A small segmentation model, trained from scratch.
Training: adamw at rate 0.0012, 18300 steps, batches of 128.
Data: trained on simulated stained blood smears, 12.0 epochs.
Rows from block 5 of the encoder of a small segmentation model, named by matrix and row number. Rows with one number belong to one neuron. Each number is 128 + 32 x the weight over its row's rms, rounded and kept within 0 to 255. All counts start at 0. Numbers have three digits each.
After each neuron's rows are labels from the 100 images, of 14976, where the neuron reaches its highest value: "responds to" is what is common among them; "lies over" is the class under the peak. Only what is clearly more common there than usual is listed. The data: simulated stained blood smears.
# fc1: MLP up (encoder.blocks.5.mlp.fc1.weight, 1536x384), inputs 320-383
# fc2: MLP down (encoder.blocks.5.mlp.fc2.weight, 384x1536, transposed), outputs 320-383

fc1.605:132164131117125107125141109092093073188130130109084154099097131111078125154136146161124142135121098099087132146156076098110091129154126134133058117162133136119168065143164059114107183130116113
fc2.605:144125168136171081099057137124158205072131101127145135132151107137165200161139145096150153107091103137115146092152157111094246153114141125202101121121115084126128144174102169113087094139109057
responds to: spiky cells; lobed nucleus
lies over: large cell

fc1.94:060093108069161153117116111171100134126134178104152094045125161123098143131136139123148114147082149127073072128130135142177132145051106147158094150135160204120135099126110102134151101085113102
fc2.94:194160170118158197148095106085123134102084154085105110104132086072066114081168110188152174111116137143101136074150177143139155184107085105152136094107132178138071185096115104108174106170076086
responds to: platelets; target cells
lies over: small cell

fc1.202:130110110122136160107161117158134164076158120125132161130108087097177076137106075138167123088127089155138140152102125083153128127120150148085084239068099130085145125109134095159115108118147091
fc2.202:113145131096179141138097143113107099189123168119127097121097117170094146095130171176088134158136150078132140120173155149153099126133134151138150058213125140147121166140113145126106157137107162
responds to: kidney-shaped nucleus
lies over: large cell

fc1.271:128180070141164101147128122097161132041114102135123098118175180172102148146065123144146121119131096077121090128167095123132125125143124088104096187082154134127194129121100132119151140093114094
fc2.271:175104119143090124110147093117109178137091162106062133103147126196174119142137137156101151163119168094149104123126116135113140186119126111139125146123123155123110086085156148127133131156109121
responds to: two lobes with orange grains; discs
lies over: large cell

fc1.478:089113179104136128089185111142124165131189136110134065046117161170130160149092082141125121124198100124085110145145134158084149155096106145136110187107127093149105143163054117173141146146127093
fc2.478:160120164139167128119138154130150151114132152170130120166169140092127120119186123126181141094157109182070120145174082147114073151114164151105086172097120133158128173126175148127080128165084137
responds to: platelets; crowded
lies over: small cell

fc1.369:072126135133144132141108111200076125143117084125140193164186132070138085121088106082152107116112107144144136181088111111126125108139120108110138161151138131107152151168172102139211147152075168
fc2.369:118101112112140107158149120144156091143139106179131126137124109136094130121117123097121118152119100170157113197111132142093086137109076112085138108122112145093155151077116100159137129073128102
responds to: round nucleus
lies over: large cell; nucleus

fc1.185:111204065109114100074125117167083083108121103055130124107139160197153095179096126077093140111138120124116147156079127140157142088114194106148140189113084111128134155212116114156119117126142107
fc2.185:134099183166127119144136142131146118161130125136173112133145150187098122085119132128148134140134126127112110112143124092186101146125104147124151115149133154118130115089126115103187153153099149
responds to: kidney-shaped nucleus
lies over: large cell

fc1.356:073137127030108139141091116125138193134048089126090153121119108085132137148048118169151120120115118128082087119167137148144126114085133130125127126133126134074149130104175014181135107126053201
fc2.356:117131188141164101125136171174166097114166125166130129144100113173098119124133161105101121078112122172087137095128151143120107106130166125161093137138122151152170140073124137101223120162087121
responds to: spiky cells
lies over: small cell

fc1.521:108136190126160128133116109090073103111135161111066147106120115122098105150128143091149103134112173113102137164159068151105086107143066095106142123125154108132091148036161126087119121120143185
fc2.521:096129169106187122146123136098168138148080092081124146122100081133065162128136133160140101118104132167095104147147127105128111114131109154135177176112135110138152158075064105141108152077137111
responds to: spiky cells; round nucleus
lies over: large cell; nucleus

fc1.243:122165081090130100125106090092143144146135084155186145120161086164174091101107077121145135137147112118151120159117130093125101176141153135142113142125116177117120097137145119170120157095112141
fc2.243:090160082123118125103169090118127136172167087139138097152146190129087050126060114111160126086139127098164128107115137072177121115145110120067111161109142160141119114115141120091132172111127159
responds to: kidney-shaped nucleus; band-shaped nucleus
lies over: large cell

fc1.178:142106134135110129151108075171163126132099048123179143135189078173145101110055073133090131157120087171124133102126164113102167174077171128147121118137111129117116105148132094176140106096118133
fc2.178:125130111155100108122125117152128115088066135205104151148092057146097147143117104114135149165082134105121082099104121146098180122096128142164102120134122147143104133118149125151106092132147132
responds to: platelets; ovals
lies over: small cell

fc1.556:105075045105089120154124128152104156164162095098099094128185107150154156117129126073177129097138118161170095125088143123114166137085124088125125102128207090141113082175107143123122179135115174
fc2.556:166106114103115114130135109168166058061099122158117160142151116097159147093098145163100132140111117125118130145139136148135164121146114111142092056156169118090147160138109158141138145111127140
responds to: platelets; dark grains
lies over: large cell

fc1.691:120126172081119152089118125145130167107069190088148087076132190071105115169153140103126150112133110117062178111129162132084153126113152136105149129170124062121129159183145132154149103118117109
fc2.691:166131097147119154147141118147116104143170128131114151128115159156083098088088095134118126152144106082155100141162136110222082118151073126119127150072106186140125137064104124115123115144139123
responds to: platelets; crescents; dark grains
lies over: large cell

fc1.731:081119102103092128142122096130126145154098112102159147112162108105120084135122109137097152152152114133088097082167106138144109105095128112102088137080063142105096146158150050102083147151146076
fc2.731:116075133123123121138132103115147184144142118117171124139128096150142123127145085086134131137119088087108130099097153164124079122125166103106123130160127149103105178138114108134141141190132134
responds to: spiky cells
lies over: small cell

fc1.158:125112079137152091160094125136071073131098141112081107156097109181137116122052083130159128181112136108098085165182151149137162099140167111130110106102101158158141119092098136084155127092113129
fc2.158:184121125159126151122136161139227172158127099119188167136169104138108118113166178133104095073115127158182158119102098122143120098139059140115183123169127117161109159115162153141113143148131153
responds to: lobed nucleus
lies over: large cell

fc1.270:085118069065119120148108113136143139066067121079104124162160157145073149119166110079131128160130104103130170100121139139121170153188182123074149143111134166155081104134181151109123094152099184
fc2.270:145116158129123138148119129100128178133055114112183103155148054147155130111137159195111186134127145067081130143184156113109103144118130087153137120115113190176096183121148111087062109159173078
responds to: kidney-shaped nucleus
lies over: large cell

fc1.704:078154160088096190125095087145105080145143080099146083141080190153111123162095079189126161067174113122099094162096161123131116138101157152123116182110059093141160106121063133169121092089149151
fc2.704:116228170121084133126140113082132114153152125092148134124144119104127093084113132111093117160111121054167143153131141078095105099123100173079142102091107113122105175126204124137099132049129108
responds to: platelets
lies over: small cell

fc1.560:151111121107139144128116089105128129119161151110119140082078167120154142128136105114119163144164058092153134058109151146122143148107106152103124133066116134164089156122115061104111077147119117
fc2.560:102115122182109145122075124123193122102162101117106079098143171101134135144181101127113111117133130142148098119161130127182135162105111114136148112087145092155135118106091121080122100138165119
responds to: platelets; discs
lies over: small cell

fc1.161:081082107110139164128149059148123136085138116115110152128161133152150118173066125121166167108154136059122107108146088121145183141110108099112080120137121152148131105157104127101099192095148143
fc2.161:166077183124132137133128111126134121161171089132066160117159157132176135109087134196122127120125114086196115171121152130155110104117072119144111045162079123125140148141101119115147102124171107
responds to: dark grains
lies over: large cell

fc1.522:110138111138140097174153116067171167145101134136168139147145135096144127126101060141063168105143110077125152133149092132157110084184123133075117144114158186131078161133136163117087152166096129
fc2.522:135128138123095125137151084123122148195111149132147156163135111110149099125167136165110151109128133116105132136154122101116119115142169123135134117085121164105162121141139123119080101108077079
responds to: lobed nucleus; crowded
lies over: large cell

fc1.42:091147121094122059078135127194169126102155054153103169160158099097139127147103094117181122123168091105124186132130112041137152121163190141121138152121053135123181110184112113145068160152154111
fc2.42:093134095163165142151097149127151140119151123136138155125117110180176134127124125203147067167151122155099119151127115133051102105118150094117192127153122123114121174104143126101108133049047132
responds to: two lobes with orange grains
lies over: large cell

fc1.0:118144119134150157118117089143108080155157115129119142128126182082156098156086139139169142159143167051102099135143107108123098142153176125105074125112138182113117110109200088138104153146129089
fc2.0:062074104132123114168117087157180143172053126147179128188121111075187085099044108164088167115093123146094139102227124119153087104157117175156070140197117128084128140167158149141097168140139176
responds to: spiky cells; platelets
lies over: large cell

fc1.98:145157111137174131127084124123153129088142128143095138136148156111134135147059139186116167105175157168119118136134088142154139094122078050143135112090051120138115123169191122086135131137110168
fc2.98:110159126079141134132133093157170148167142101161100153172117103103105103209207124127109091164142133162136133117141145126119098084118098134130108129150140069165132075092119169076145136117168146
responds to: dark grains
lies over: large cell

fc1.582:112146135083046130122146098107070070147125157129100138134151098126119144114174140094138214165139131144094132127156140147067127128096118110078119088105131108115155055133091135125091111118124130
fc2.582:065097140135107111141136142215083108136180123171120117142152118133154187135164126103162138122097119142147124107162139126075123144128163122153119090177186072151199054094104187053134116119141112
responds to: spiky cells; dark grains
lies over: small cell; large cell

fc1.596:101143124112133118130130095138097135154126146140128135136138124166124139197135151106174137119161135138111104106144080095139146143118105133155138137086140114134121115075195132094083127143094159
fc2.596:145164131133152162184142147139110150115162147112139139153114148092180157095116121104144105184144132129092109118191103171162122104143130076140196152105156131107067182131122156131100117152131112
responds to: spiky cells; dark grains
lies over: large cell

fc1.754:121139067109132105159118137081066138120117162141118115176143175105163159117089139100209129118134144084154092180137090138110138118136142097092143139128165125117149119134174159142082091079063110
fc2.754:138208107169114066131151199107137054161136126174169114169111045061069063125159135125111085147161121129119123097106105096154148112165157063112132117106133171113063144134206149124162174174059009
responds to: kidney-shaped nucleus
lies over: large cell

fc1.544:138170114146112131136099117125127182167116137159129158093107156144123158122132078108083155138129070116108065148170127115136141159100119185145086165093142168116114145086094112176100170140116079
fc2.544:141161120124133141143125110059153146121173148104125091105068134123143155182163112141105139162160148144140110115144168098167157097119100130164108190136162165153099104125137120136073151125163106
responds to: round nucleus; kidney-shaped nucleus
lies over: large cell

fc1.268:126174120172091070092153084143126148105097091148193162162145098174152060097123125125093127123125083154098108084127096156152106116168134168102092107070122137119169125040108139128060095147142152
fc2.268:108128096144108138127141122159118116141140081036086128114156095116089120131079125183181128063120109130186123106145112124075133172138085148111090111199082123122168114130139123122123107075118135
responds to: kidney-shaped nucleus
lies over: large cell

fc1.358:101135106135105176141166097100130103152095178101144142105110120161117121162141156176153124121123136079089084152116073144090103111114127104071104148106148133089137097090140115135035167125136078
fc2.358:104142133152139094145060183102164139071131123109157162144138134094207194138082117114130134064119118167127124133146136137133203170122208141160105145076126111096056151223119169132113097120088098
responds to: lobed nucleus; spiky cells
lies over: large cell

fc1.593:051172157138119138120170112125092181107115097045151123107153138117099097084106159174080108152111143153135141116131121119116117120105096079133125116114122119059164168122206155132160141129102180
fc2.593:164112115117153110133121120121197139143118126171090144124140139137103153098112131075142162076117136156113128136113152139134111089127118179127139141179141116142090095152110106130124123111134089
responds to: round nucleus
lies over: large cell; nucleus